A small self-supervised image encoder, trained from scratch.
Model: 5.84M parameters, arch preact_resnet, norm batchnorm.
Training: adamw at rate 0.0012, 11900 steps, batches of 128.
Data: trained on fractals drawn by 1,000 iterated function systems, in grey, 5.2 epochs.
Rows from block 6 of a small self-supervised image encoder, named by matrix and row number. Rows with one number belong to one channel. Each number is 500 + 25 x the weight over its row's rms, rounded and kept within 0 to 999. All counts start at 0. Numbers have three digits each.
After each channel's rows are labels from the 100 images, of 14976, where the channel reaches its highest value: "responds to" is what is common among them. Only what is clearly more common there than usual is listed. The data: fractals drawn by 1,000 iterated function systems, in grey.
# convs0: first 3x3 conv (model.blocks.6.convs.0.weight, 96x96x3x3, each kernel summed), inputs 0-95
# convs1: second 3x3 conv (model.blocks.6.convs.1.weight, 96x96x3x3, transposed, each kernel summed), outputs 0-95

convs0.33:507492455505476464507503497499491507520524501469500528470493485470482495472503482500508471522509505443497497525493449496527518506532493503545505504502500507499505487512503499501443519499497514526536446463451500553551444486490519498456471480508499498519471493488492505499505485416532504459
convs1.33:467484481485439459512486481487517507494469477513537505474487520503491476512503510489497506450502502502474501464515531462489487470483495479457459487494474511487519490488507533487518467505482471498464537503517494450466533486497502504479386497468522498489490467510503482540508503486484478479
responds to: sparse; two maps

convs0.12:493507499490505496493526538443474497487503451522487460516518517478489471471540482521485459503560538491517509430524528494497482502506519492489534459522543484498493481507504507484494504509541482514504485479515501513489504508558505475484548484544490496482453462513501474485530505470511556493
convs1.12:513524497498518496514497499506510496500530524480519516508502540552489482494499520525511541504516491501504476493512487556522566521484495525468499512466479498525482468515516491531457552498500506520484493498560541505520473500484499460501487524529520493453432531457516522542516466464485521517
responds to: two maps; sparse

convs0.11:448542509522513498496496491520484515505451490517470499527508501496506513497510525506464527513524508536515524500498506509498439513504506421502507469535487504503429493492564493466517486502500499524506463479496500458463539495485444514527537507499506484542491510500467444503508512509495519498
convs1.11:523401503509534511466505484483492510501521540496495524489521464539500514488506482491529464504503498483503500486494466528514529489514532489523515493481516502515455539572449488487512533518493499517521458503485525493537487473477454520515549500491515538517470530500489508500539487474501495490
responds to: sparse; two maps

convs0.56:537506484488496498464585506503475466560464515501485520497543478488504501509491513508499497511494478487487489514500499498568465496505508458503480480521477537483513472483524475456487511487505509494514502476511502537529535456498452497535486515527529504475479516515455461503525492463547501476
convs1.56:466482497477516496488458496500502498457508536489512502501475477430509515491442493497538483465510514492492497487506487550466542487501519487501479525491473474478509483491508482492520492499489514543477499490469481488524489451442516488541443483467441487509551515487488536485484484487477534511
responds to: sparse; two maps

convs0.71:487494484490515450480494532531462478473504500464475482517549470482462510495491503509517526500534509515505479513541546460517524489516557508515510491528504476483477509505528489515486529495534494511498500482514508444456572532489470490516520495492535456453480506529512502483527494474466519475
convs1.71:495483506516491531557487475503461569502500482526511486516491434465513521478533503540494484525489486490491513501528467508505493494516497534485503486467520517496523489501491502510521484536478510511511474422481534511514468505515532499533543520530479478572523524488547504519511527510499508489
responds to: sparse

convs0.64:484497490489489560503502511515467491510497506476484556499461482498466494516470530508531489502515535498501532491511543489517522489534499490502519502468492410509514520462495480484499478483513493537496496509502422504518475485512501503486513509476508493493488532416493490476471512492560500488
convs1.64:487537531504474529481483489489542499491490479518489471490518538481533520478537498499513535512519481530541503547517520482482494523467520532522499518525492519521527519522492527520573465480484475525515505538519470492495535499473535533506499536488520465487518464493529529454507510567493512512
responds to: dark on light

convs0.17:527514486495533526509514521454496491470493497493486509547493483470498515522521503541499496492510443517458536497553561506455501519491492496505484499480499505446497507423499527501503469526523478508511467518508534482482548503541497486486557491515531520506457466504531494503530508491502507495
convs1.17:527563511516519554512520524525473495478504537498499499509506517523495476517511516501490532527516536519512499522490529549518487548488488511520562520545535462484546510491518497533527512506516510528510515486520520529488502502557499524518554523512458498477534511468512510498458502517499537525
responds to: dark on light

convs0.15:509495473509555520518503526522479484500491500476462514537482474462467497483517489536505482502522524421517528510529532503517493497498508492508520520503519498491484491482492497479489502507528511552524491518440488519510460541524497493502561456520500503493484509474499496421472460471512520476
convs1.15:518523529511497519524512512494524504509520506524540524513527491534530522493545514538512520523545532523531504495500525499508514531537542505508551483515548516523483531491527541514531501536514531547525507523553487522531516520506506537479515510533523525526522493481519524532541507535532516525
responds to: dark on light; sparse; two maps

convs0.90:485511500497512508495474497504490483490466528468467503502531493498500530505513525506515538496526512546507493497509532491487506503501518487470523504478521478502471524481502452474508472458501491544451477478511446416472566490487489516495505515486524500512496491439487477525525541501497566489
convs1.90:496479508508486540485510485491536510507496499519486493516484479492487470503451491501492467532478480494485512489525473494497488500497479527495471488519454511483525486504484402490525499461484487458461428469460499480495483496532500487527550490510496447505498527575473491486496490510507503505
responds to: dark on light

convs0.57:486499493519539485534523516528468462507478524489512492547474482444451478516505497524482492454529546481496484503536507473516493504514518489480538534508527478527519477501490510504472489519519481532489512507449474491459480545503495444517567482525492476466477491504522522474479476504508528498
convs1.57:461492511504507503544457500460497514494520503500511464518496455511514531525534510499515535520491469504509471511534516414489491503480495524499520503513546481556450486496464500549471496512506553496507534531494519533507505537496538482501509499550483513528523503506532517520492503495474488468
responds to: two maps; sparse

convs0.2:456474488490506505531493502480492513471479510539474517538503557464534479483522516543498517479544530508520469465560531450501506490511474516485492528521517499484500451500506475486527495498510450508500475494508535484483502516501521457471545532491501469485474513491503485530493554497470529469
convs1.2:494498551493499519554559493515524516517527509494521481546511484561498520522515492546533523546496513535540518553506522492506489512525543513497514475499512499524512517458520476500515482545503516520511529523534481530531504525500510537509545498522505497514497480527493516514497461510510476554
responds to: dense

convs0.9:499498440502496483473496501486493489514488517473451504507521498487499501505529494498530463488542538514525500493502477465481516497541542501537526498500494500500477494527511490498472473498507492561505400436476470487501516510502505484501512468497517457499460513478507504492518511433513527480
convs1.9:460480487519449503511487478517539527488501493515539524509485500533471492499500519497477506540488465490487494464541500462530487502504463542481470489507467527505526516497501511494500532495479499473480445435493500489507528475537534510517502503485523455495446513513519493547494494436475478465
responds to: dark on light; two maps; sparse

convs0.25:464504525511514500520494499506479521501397510498505471506462512515461498479510486541485509508511524490495502529475496541501489506520474520496487524535516494484495496454518510491526412485497449484514483499466525484460476484492521524479506547489516512508502483457503532504441509511497501510
convs1.25:510488498501493470502493487508485477516532502473500472492492496483482484512489488485445492482457516474491498488481501427483475482518514439508507474477511470526466509504466522491445510470490507487477508517440520492460488559528462482486507482525486519486462483549491441509521511491489515456
responds to: five maps

convs0.87:497506518491499524441509536497486397515478528510502508502486482490519468508483499485506496456491528501454505489498486509505513506524497490516495490505507460529537486382489509498496476504531489513501482515510494526527496488489530508478484496481495540471491539490499518478495495527546496497
convs1.87:500487521492471492510519486496502463517498461474489469486502526507481502523498465476509496469485456487501477484489523491500515533446515489495479556488523452481557500537476496511484469490476508493503517543489459476452502488455492490490460498445466462465520482483512556459488483530509507484
responds to: dark on light; sparse

convs0.88:531536506499493510493536521513468476502477493498510472466532434498524529485504456515482487531456443471480510526446503504488465510465492470516502468473512513501519504459501495489496476514517496500544523545532497518509496518495458527458461497491488540529519455485464489500505481519521463506
convs1.88:496480485488508460481497502505487449509527429450474511498470538441477452513465490488482510435501507490481520498472543505520479502524506462474470514511509498465524454493487497443463502509498504496492534514476487516491506504509506467491430494495504508489490492513460488498510524478528502501
responds to: sparse

convs0.37:495430469435496506484497518471495497516516517449483504467487499513455510472535504478497486516492462473522514455506479517489523440529496536508489526498529459476500509519469533536483508506515508495520477474469501501497503480523535514489478473518496513500491498468536535474518464491524520436
convs1.37:529606486462487497500496564523472460516453488481518502482508463485499480479530504502495493484491503504528508520503492504505518451490484518493523479494488499494510488417515523521499516465563480493503479485489503499470513542548507488466520492512512525493474496494522486500512492499501488529
responds to: dark on light; sparse; two maps

convs0.18:516524508498506533520538526447510475531487469533484528520488469470528448494530492512494435467487510483489517447517543493487541520532525499540511482471504481505493488468456488486515476483532507492506492519506454518525510501530504471477521490544447525461469494469506493502523507510496493492
convs1.18:511529485500510520510508494517509465506513511468535520508499536509457474524472505463532467515495478511503479439500524518518553534478485503504489503506500508512500534528511503505458536524491490509529523490524476529482457481450505508508501494439448498449457528503524517475478438485527497479
responds to: dark on light

convs0.59:476484501489508491528536506483481488518483470525505512524487529478506421492515510529470503490527516493519444464535533462526481487529493476496509505511524532515512409512485453465495509496512482490525514508516514498491515524510485450499539503539506485478481492500463444519517517494524523496
convs1.59:498528524492523484546492504499512501465508508502521511524507468526533516512491502547542523538512503536529479539516520504490512515484497489505484501494509497530471499461543458503499491545507526535501527523523489527546478461422501526553497497479500500510529530498461537494469446500506482529
responds to: two maps

convs0.7:468496510503546502526544510500481498501465431518498492516455504448503493491530503527399514499510471483519484491518514499511457499501435482492509512493521526495505457530526507486511477494512480503508490495532494479471506504446500472503545528519505463506489489496510461504509504517516537504
convs1.7:537487515494572491516485516495494511501532519488498519504515464518521513502515511510546517485522542511519501518504503498509516498512554445512551494514527482532447516484498491486490526526519534542507513537487512516529489514490417502533528499526523543540504514497449526504512501513524511488
responds to: sparse; two maps

convs0.46:471510518504511511515557506499482490527436489521517505529522484444511478502514506520459509500515473498507486479501499500531459502494501424495502491528499532511502450513522477435508488477508507508517485491500497516502527495465444471532528516534489462510498511512447436514508510506522507485
convs1.46:532446504477543476495460502470512477479550517477512506498503463522513529485459479487550476470504513495503512491500472546503532494517537472514510492493517465505453516499494469490502521520506512533501472520482492508553481480460462492545495474502491531525487532492453556475534481487506521495
responds to: sparse; two maps

convs0.23:457488510503521492534539512499478490504463445531499495529481516459507457482531507539439514488530499496525473474531525479511476493509468473494505506506523522507505425523517479467515496500518474498513493507529525481458522515478489459488551522521503468494473496509485435520515515511506524495
convs1.23:534503518495537489532502506498495514491535509490514516521520472547523519504512503553545511536517527526526496524506496501509511507510531474501538486497538500535458533474519475492494516554512536560529515517512502529553480500478462537540540496523505531535518519490449525498509477509525502518
responds to: sparse; two maps

convs0.61:513532507513534511497502557512484475493485513504476497526473480450430492517508521536504506493537532472476541518546509519511508516509492496492503544493532454504530506413511499496501484517554469516507458488476512491463495515526507495504537513503506518476458499467514517480480506492506499469
convs1.61:483535563503492512557506489482487535537491501496534480532510495487502486506551513489492538520495489511520494516509517470499491530488538544507531530510539476509527507515474524552511484504488542538518522514498521529516531558484526509516535525523495502526525491454534538481496513543519527487
responds to: dark on light

convs0.28:526511454512489471466518502511466470515508516479439501498536471488497490512502498499539490475531547510516485523500484488512508508505551489508522486509495496517502482512517482501445504495504507512513398436501489507506518485478487469510494485496510463474417493491490512501516510456514514492
convs1.28:416467487498463504462486449479531539491501520501503503493456486478501493507494505510481499504490469491471478492534503460489501490518446536470469512495468525496536487489494517520488519506449484472486474462505517501496467454454531506521476508494526420489495510508514498518500492503501478477
responds to: two maps

convs0.89:526376495435529516509528532508478474515485497496500498496494473490490484501509482512484494490476494498551490507483500523489485371496515491496524512486552494502512497484479496489502471494525505498514503497502502502497509512506491495505505495529495512476504467487489495494526499491527511502
convs1.89:501564500430518501491489579512492495510485499492493509503506489491502493505520519499497512495515506503545507502509498500511503403509497503495517497505488488506495488358513503495487512496576506507499479495501505497498506493517504493498504501511509518522484498493503507487503511496493504509
responds to: sparse

convs0.21:505378497424517500504523514505483485504499496509492501490489497493498486489513496511483500492486503496585483507494498505507490351509510495503510519503532509504501488516491492493503493485511486488522498492508492504501501496492501487509496504503493498480493498489495490502508501490528510501
convs1.21:489559505483511489485481561515491497496499498509495520500505489491503501497507527505497509494511510507558496504520497487514498463504492498499504485502442503523482493334523505496492523496562499494494478501493501495500496491492501499501506496475530507515469532521501480501490512500482489511
responds to: sparse; two maps

convs0.72:477492447512523481444514505502480422504484519466433477513488484491489502488521491521534489490533526505521499506512500499534510497517527494495518512531516496510478493509525485492474495504506494539525442455462505497481483508504512497514532454491503480491477519488508524429504450459530534488
convs1.72:453488470502410482455485468491506496501488501521497516481473483548523500483518530510448532518472497494482508460534533441485477517487466538494498488484507515507509516458500538521496501518471492465481514447550507502504520494525515537484502500511537483504511527491512481514512519518493487465
responds to: two maps

convs0.92:547493497496500501482499515446532480501448482495487513491514481503487477484517495509563506469514469528492481499510498502474498505499534492495486492510517463484485489485500426474498493489519516529532531488505523422460578505525489510452499499497519547485487479493474465494514481512499542494
convs1.92:504493460510487525475507508499485508525501504484466510527485497490463493512463504515469485527474522494478520463502463518511502505522480527506502506516488516450550527482507459502514505505501502497538447394481500462458487484573505518519533483521497472507501490549491479517488499498493520509
responds to: dark on light; sparse

convs0.45:487506482507505497511520518490492500473477501543463440512501468504501496466535499572487535542551482493511526500522502470487467496504507487477510482517504513489470495499541491483488480552518516547524464450494539498493451517550468513497531500520459505489468458523477496495496496463505514492
convs1.45:521504499511522434466501498506416514527521519489532511511491493518519476486486503511531509508509536519487510500514484525533524504502518488531482537524507523485512522507518525496489533553499491516500504445482564532512507481474508553515471510448483558505495544529474508526499490498523495496
responds to: dark on light

convs0.78:510492461504561522500490531531487477483485500480435524541479488461479502496523502540501495500532526447529525507547545488510494487493489502509516527488516503489483484487498493474497494511535501559509478511475474511501484545526509493502570464516524497490478508480502485433477475473495522491
convs1.78:519529531511493535536517510495530521513525512522531523521524485526530522504547520529514530529537521526534515500507524493518509528538533510507545501519541514524495532496529532519540507538512539545520505529547488526531523517506506535494519524537530519529524502482520519537532512531529517521
responds to: dark on light; two maps; sparse

convs0.95:482488470490526511491471494521516519460512487468460555505494472497453511483498503513488532535525485463524510484525494442513476475475499517489486504481469485473462506497532491499506528513495555545532499517512549497526512482464497531486520468494548456483500487489492509486479433498483547498
convs1.95:554482514511515500552557501526483574523491482532523510506518506484521544474543503525535488509521518517527519520491523526521497511511525509497531523495497535488507517538527532504528466505505487499509515525505475496508516520493508521490508519540508520555544480467532500541511547479537504531
responds to: dark on light; sparse; two maps

convs0.84:481529515503547491497500512502489474451519454519472527527463507502511488482539494515489501510520518469514516507513538501483497511463513528444504455489524490507469448452522516516514497541510531487468483511532444482530474510483510507500530493498509500484484476466530499459463448483527518544
convs1.84:561477445518479520483507491486525497533492547514425483484521446484507527505500507514478506465474515520495507507494477446504478501520494455506503485489506472510498520515489535506489532481491513502517499551517485520505532555529462482476485457534499511523510512517505476508514551540489522489
responds to: dark on light

convs0.4:484524529521521480498496521502494532504457498495506452493467480515461494460538476520477512494493491451473529513483482523490502520517483519525487470516528512490481456397505524532505437486516492509535501506496570483485515516507504527486476504507496516504507485489527506511475446502493495520
convs1.4:547469469529498469543523495492482512516511489492472476491511498448491498521487497505461484493473498474476488471488457452494484504516499468475512497473524459490502488549481521466462484440492519467495487501466535503469509558520482475488473476504482509525477486509494459498510560483501502453
responds to: dark on light